{"train_examples": 26041, "win_length": 400, "embed_dim": 128, "encoder_inner_norm": false, "encoder_layers": 12, "encoder_width": 160, "text_encoder_causal": true, "text_encoder_norm_position": "pre", "text_encoder_head_dim": 32, "text_encoder_bias": "none", "text_encoder_inner_norm": false, "optimizer": "muon"}
Rows from block 9 of the audio encoder, named by matrix and row number. Rows with one number belong to one neuron. Each number is 500 + 50 x the weight over its row's rms, rounded and kept within 0 to 999. All counts start at 0. Numbers have three digits each. After the name is the row's rms in percent of the matrix's.
# fc1: MLP up (encoder.blocks.9.mlp.fc1.weight, 960x160), inputs 0-159
# fc2: MLP down (encoder.blocks.9.mlp.fc2.weight, 160x960, transposed), outputs 0-159
fc1.581 111:470544426423484504527530437488557458573412695490430462380525487508524537502414534428450550570512442558465499456531529483495482511434409394444538533576572520491455482415533477597605543490568416476548539473550569457529531519579459492557490607493494508527521551532541553490523493495497588454504501475517547525472448498509480564519472469413448395493439500515533458465542427582512501522407476480420442481482474500427455553485452502494550484553580522446475495535537466535529504536479560
fc2.581 113:510506485480560502495537543434568508542472571515558557479501544480516544507488544504533608547533463472508457419476470502556525459473386518581606567508467574423554573575430450365511490559515526595545409428507530459478541516478498515556432503467462466401509571566529493476407449593580522483506424383532479408504508458539529440474445493451489539414444481514477546494469564532421445547536488480523477498493468478556513476446572542523573520421490540482471545414612422580499482482511482
fc1.582 019:510497531551466496565498511481508445461542581556538495462508432479467444344440496515502415498600476456432564486440442494530363527480458578538566476501539428485540524586585505571502511453599441474510565539535490408494478590444497528505504464520484491473514552561558497465530427453627533497544480512452467485502603551450483469465522532548528395519453563515448558503546519490428480475519350508535540408432496508513469443470396491455535470550466517475455573557448575536449507542484509
fc2.582 018:585595453513536392447448490503522375381503519489449518439444540500424507562504501549499498499530471459469549542567458489463451449490570468468498468550500542445569441463506598526449505460475423518402476526491474487500616523435573445559584546527431545408526461517468566466416530482508480432415530500535441571432481522522583568535522439388496504448484491550491531481451516513416474522430559432425602447534532516515567460498514502448558579483507443553466562548540486534415514504459531
fc1.583 036:491476470543457574520488537531528486440590403442403545530552550482510451549503390560512459303537552453562574504439538389518573467467463477563498535445461465628516516550563560557460474532496576493490418523423465476492555617492457549507488549539587506473510475409400535483517488502551465452538498520447533548579470487450540466492469430552455529533494453498451478523537444552449553541505422442535541546554493521511580493469469469500543483559466509472487504515499374527495544555478450
fc2.583 037:510531523510573531436527369533492531391474479482494526542512507544485544470406521516528470447509509495518585551462446491462650534514488472552501569565460554622482503472552567404443524530615483457475424478507580516588417544626528518483511529531419459497396549486469532516568518521513518541550617490493475528589551484591508527523556584397452500532501454546442533513420476543469487478433589536487513535515475470447499464467472541518466573562582473516516537500413510573489456526513515
fc1.584 133:559567429434501513590500560449581515486541501485479485460505462537531559470544526452476508508443506534507427429474450503483524409523518473552488448532380479431430554479571535513520496544565505545507515476508535466433502430560501545511460486504498561402479515544469547443454459546536496453540507493420510470534558407607451572588458519619522493428547653542528510423481537515567472383612526427451492473594494514449432424520453404569475573531438513542503456431494517470494474461556515
fc2.584 149:624499622459551514465531548461498460492471536456546553462474509505556501478516436498462518581504469501517564455598471574437518505503453452565512477477538515526598500465527565544518523446560488532522476482530538585329516485548561559482471568491468481497482541543488542435564488458459507508475517366515486560537415485465503465474440520557546518622510404484517419554508492477513473506541443528546517560661510376470499458444517471501474416598473573451613508491518533447538476506484447
fc1.585 086:531478436503514441515512502462460528471475476508409566521565492454518569476478518480441395506478594505498421453512578414478505472468561459445469521452448514509471494589504441526499498585543581554557516467489510468555564462499445522477531611499669553476446518450397552554519559476522491636481505505456525493456472408505527564522598468497520487419557547554446452518504594362500517492467512447525579400539462509452471510463513382407452528519482550586519463539476459507518514523549470
fc2.585 091:479434507538513564489526401601461416513450484571539437480530507469486510494536554547503589477518541502501465467526556487441463441504461510538519471452441594492562566419543550448554443494510563428550525549476417531454495479563510499461444469509439476511647510399496405481462595481401482500543485538484466408504413571439489449483483505494450441463465553506529446500466367623448397494501403448487469597508401451497487466468553505490479460590522560511561541489535458516485489452472474
fc1.586 010:412494479524495565499505611555436377442564546495447495421602510451491492624522502518474506537538500562511483490482436397535459510503451539503487479485443514512489574533507508514545552474496501452476563438592491520505486547528521536462402562546520485499424459483446536539529581409438444520508612507394505505467529500525513462540460489559404501641616497592545436473405618546507428444453505451528501495527503540503585504523519490489444487498521423473532556551493519558400490451552468
fc2.586 009:457443506544510417570506442498468506520534437571422597485454493482501483499458475557508478487525518522514488505351450506501478548579627482597525477481421548555454517465495538504536473463431540506432451455518528476526484499518466504478581543617444515451456561546506504459472497525515462571444389457478563417487546510451486468408547472446563559489553525568629468533526501512482578385484612514449540510478406454508588510459515493525441531520511427447603482487616508446418516516463504
fc1.587 019:494462635543496531417508482464548493414461541552542518552556452497416470466445540515480513480508535474454602490484543512421505552508443541485468455473452392525576538478457496532551383549542494528445544497524588535579432446458403443425491419485471485436544458565486533527523539460454392534451530545452506565576435419533521434518415479530473471506534511493454436524421521545505507476478535438441517592502487498435378568527497452464475631579516484488563577538456488527472589508530470
fc2.587 017:480532587411580500610486493565511520599468589428523564472509417455469409535426567512475501469536434463461556488508418471536490417441501489439522523451489517506496445407521610528596521574508450502509487462538605495562566611539501526515556510491521503524508570557511459507481472406516496482509520555498448448513521545441493465524547461510525402511547567489562570607502541474418572421514486580439440435517493576532414481457446543526542473490487506466618510485509439529466574482465431
fc1.589 095:462529588465445470458506583477544543533455472475489429551466470468475525528463480482545557551502491529533547487471416498544604538575488584530430445422517494461477334458504540429530450592507556483468539541557495493631433522438503511508505410521506471388453406487469477452616531519512409519552490567480509487507546383475454555571556417573444478553571480511508385420472496479417606502518542490533545529552477551518563461465567472468502486551564470519451519511510506470519444491520495
fc2.589 107:469513507359494536519450469537544653586445456494465502511512562448601504413481531521481516486451448515460514481457515435484493545549396415498502507594457517504437478518495551460600499517487519506512505481496556555535486462546503456507431457576400487486445485540515465530492489506508396497512465474596497445454507469510487470417515474439385411387523525448563497517400449502461479397515503600403429525431416479466517501512473503502473469482403540426569576477518497529463518499504381
fc1.592 013:569538521490520556512434477448441515455513487554495495436395486522467519603552425489482556623394506557412560476552488398530427536516561518487525535530502527534531541544580489566499542563619531544488530504464565456536539526520458424554446373465414432476433482482545504466484552517510427441534512556609490467417529444493491531536520533476488500433473554396492533494528456574594566499489485586471458465482474543549520410493480544598574506574506487503522424536465495501492506557436593
fc2.592 011:609445446492510551420513436529534526524500498525571475518408430422478473472579413553505549514495471471491525502535549537432572509425550494422484506516587595386441491464401435455483425428484475565494576509464502472453490537492515488570566495459438481531447535483436540542501540459511543537499604499507517501455516464522528468459491534387496473462499468553480687517498538475506609415494482465553568465610479512445445512405438497557596488526477513547508541482522535587519557499562492
fc1.593 126:504525547522486493553522554482507529514430587564433531516518498554493487593490457490483558500467542514484552476509508428506407471580528504492488430468491494498582533517479522515475591414473465459534486533526366641528459446467519476396466492551546524529527507569483521507488544547461548510536485448525529390426534458504347582438493492435515439438492647495424505480418514506489397481484500580414504496583661479486494545553459461518515557587475472475487484542476487518409461495448525
fc2.593 120:437497449423424420547511464506487435369479503477542600534506471415457519514522447494479424479600455481516472532545516502411547528562430435524463578495440394421490552522580537538580576512512497431407554517399478565504414522478427427393565480498559528469532521532465498458500527489468455410482462552421393489526516480544496448552540544500505525474597546500475431455551412560505499463464513466523449498506492505505427500470492483467458557554523468552601507497602581527549489519442548
fc1.594 014:567507521438581491480453613543412488413571613480400453514452457559461522482442456466402472500457493540550442482532505500580484459418531551537461396547531471466542540574476671411503516352500496486542505532511476476456540529490499529538478482485497379546499435454552509527479505545521478534545556535592455585514433538431517476500522533510450457459460479484573533472506414427500537491448411480446586561458522550431543576457525465545517483516548484551505429536512488500484564518537483
fc2.594 010:536464493470580411511447483520555502468506541648409523508540469498555425492557452499567505568501439541500506500465565459528491488406422480494515449478490686456415505434494513567535431509471496541545473470547483465426558515442509558516558432439462521512512478453460472536495472496551467460583394591537534403542507504513502511528481553463466463528566473530603513461548419574436501554493458456509526559523453558484538433522432384477447526464453503514541443465500399577472561494446587
fc1.595 023:455450486510528517455448554586502409446399590455492462523505485535420466526566528469450560513569479482623452472480546463521527540464548512517507555468534494486539472515494515493493657499465511477506547483495498510439456411569437505497589391510539415556571509482429529490481594467492399586579572393498477548466499375543471569509559492506524542577539449390462517517478529441483549574452524492521511528493567472525500458449446504451441417544530557519543499456493598510413509479535429
fc2.595 022:427461464551547517531476474576508450500518524527546460538583501475524579441450465566506436413573393500511460477491435447513438521470452506488506454521436488561503498486488483505569392432462548482474486455477485467415517522418422455501480509478404542539456551563477415546467396576533478475568345469506520448582454529466486464382560576567458471440528535446498561516519538616467526470492470407467426570486463486519462480463436432515410531542492490448566519484582409467481438525518521
fc1.596 025:526593509507489581545490460568463536436481489539570495526511532529440506569472505520429475500501493402501461482635568488516460539560511516475493513588537498414519532417525491561441573465483446532702525524528576476466443422419548426459475503481448495511443541549484490470460441413468497504496534425466389482443474553536500501555511374488484490496495469491512416463543573536477619481609481463536512480518460433547463422538486471429534487555466537565469552531512466489412559552475564
fc2.596 023:526569489454463537596554470526504540523452460589498466559441445493383524555568445538479409422413509519510497524538561595535479472470527562352479469500476568474510449527459448424446477540513481558476458465568592550412481488454411526543415474525520473478470456469433451474489577465567440416526465460525433475451425546508496497489478420459439502489512464502472437391476496481494468541450543428544445546470505603471454575499462493552443531537480501588455543598572472594428528480513485
fc1.597 190:541525538401463572512553510502525594544505544501586456529507479487425451487502506421426457556474575540497506439487478503516503475470531553512429470608501459464437435534506419555475514513343463526500559498479494488450572553427486531597559495468495530583435442571595497430500528455435492595474505468535476481462502488339555532489469458408491474537483535494436439514523441484521541585456357578486478536572569456492622475558468528558478537523514521532579435454519528508520485494518504
fc2.597 196:482452485586454535524512475544452541573517546513517507496533537526552566514528438460503552578501555568503450461411479489508491507467471498439499515481505450544532521487437543513480400563671425524515501473514479434399474462506430479471477416501503535517518467561553502494498498573465482407474487539463509376439539424545545498513469479470561535555589500598500446526452505439465562544583507482692532554521516547568600535414481484493579405512536455474508493625491516491525571538558508
fc1.598 045:430452448498457461472478457437519483557464494490553520562462605518510464504497551469551402528509566473471522500633538433507469480574471597506535552519559515500549452445417468507576507490452465436436625547471505534577439504491493483455521487558451476543487518466527578640575507403497453515456393415580479463540467524453457483511383466527503480585506387544451535535531508473462437540415551501529530490470552552528546499513515590486589464482540373534511454510537524548432498455531468
fc2.598 043:435485549493506502491467549493451423621483364493527542512464445445471533560503461563531518531530471432452468479506468390601555510494506469522529437528552445492489489527509569397578469450509556497525479475547511541440572476492463477449499491533452497555532494494542502491520435624566430501455491473448468557401469399470397547500488501521604528577501390461475545475499489501434451522476535591502456591536470471470419426504572385597548418536512508483608505535587504498524459517546507
fc1.599 201:363547493479482492501456546471489377538460479526412522513580518524517517472570512619514512511444454523473498445489518482389458488531521492557495469542537563489428570545437559481524539498436456522538565409539446510603396464515534505420505490473529524580461370531532504463547537475443581494475507501434474404560539472480557452486560513486419457563571473509416392472484612516457541523437578493471538481560594489505573561533539480463532531484460461508480409486481430509515472470604490
fc2.599 216:522451490501557442550422539486597497494444429501616512500474424501428517435480466510509433531421485413539517515527511462392436437472545529496523552448528645491551468484544551477521432496392562484513519506458513528568417519518424543542451468573492456419557427495484496585511481491423522495513558305506518504508422536529545558641493499552470538463534481460476521526460574503552486434557548464545493534513522545493582515450480517511530410543493397559529524489514538479513518487579532
fc1.600 015:539504519503575397527475442513515475595481511604559508543564449498461460402524441548501479559545492424510604502429524500500546481516457484484512550424482551560570545445430548536463528436584538483485489468525482545564534484524507500403487586556526390491471562502448498590405482549527482482494487559492485394500482472504468515599467417513451464513367453465417506435582477492440535437544407521635500508460484527489621514492441474565579460462460552525482481477507469512464588547490504
fc2.600 011:501459504498501509502426625534569424564523566575517470515478519452468384512536460538408553537523535520526573462550542454556522480513519456493537533634443480580455515470578475461513516464513559499443463465502538454498497465471540456600533432539506431432516500502496388572486566559451420490464522513529485599483454495487539575546543509488482506486560448464512531467470416552452482403543519558609571528487491475451513428440566548572585389491522459427478560547591450537424561560544516
fc1.601 121:440435524538534533492547560468493484498482509483599504526429510492540492447424493454474631436518577514509547500508468440572490458471619485448527504529466476489541568439592408520602551491454456497524460537570416380509465501488525531593566462500521423492457432447516483526489430577457540487569523601433508580468458494555477589526469458477492553499474466554598513561436549551488480458528541489547463493448459464464513488443569608490539526392445432438396542460491466428436555484520481
fc2.601 119:548411487466541494488535501469494509603649458543380501519519439599487382470487489513506491470471453551495525554439558510523509525439463539558527464546532412536525515486440488461518503426593501453436503506470482433473534492508465495538482514329567588448486539469526523560495431561638536517491480525527485512456517491506539483463447492406502611450484518491418496472547465530480459541449544498553528392540545379507530458455474486547504519428485477496471465522398499569396438484574472
fc1.602 177:497551464554539493531555507482469461470464619484555429551456489462495496459473513504446550505478534468524529470527450521495410442572470521522513538505509504514448550539471572500395544534436398519466485512538564452450535444504517518436514517566477484452416559487449611588506564524563510379578518535565435554480589489496443430365538487541427505449479456468526523469521552508515391559658469519406430524556464516470545471503516545578554615429472485414442526489475431536537495472500493
fc2.602 179:482443540453530463514565492521543424516552467447555539513515588394595500533491495562475566495476496456508482439445422559606539478494527378551472438439466563519548557577390496512437504524397587551448470487378504572506443482413409561511490489498416463497486536483450533547531536513429466540532487513521501477512500502537457597530383453550547429555456512557409466503557480625538436518489458507618473546516442467481502484489534464553477450506513453516464398477442516451519530472484470
fc1.603 037:508426504526476545455547419515482464593569561505517492456507433485559535539498558522563463388479542511521539374380487454495533454448456451497542442509529524508498506466505529519521439540488518466496510444571481512454477536477524415459485517474415437488525539463559512567544444501473505481498426532457473588523435481460526530623549495405501593493553432552530462570589505556551418484449577473555461443497484375442484481516399555485587581485541484459547585519448478363526534575445520
fc2.603 033:439493549486424510538477528514489389395416493476484489443529482556527454509480532405563588439479415571501620599472470566489627530441525499532572572510484544405447515553443510497518526580511449549533490507508473515542560461566518455499507541519526548452545509518552496429449452463550531489397515418485535454485583459592486476505458475481484513509487492488607527491465535482467440511461544417572510432549481549426440500485567474475474313430514491449535576550523472494463458508564506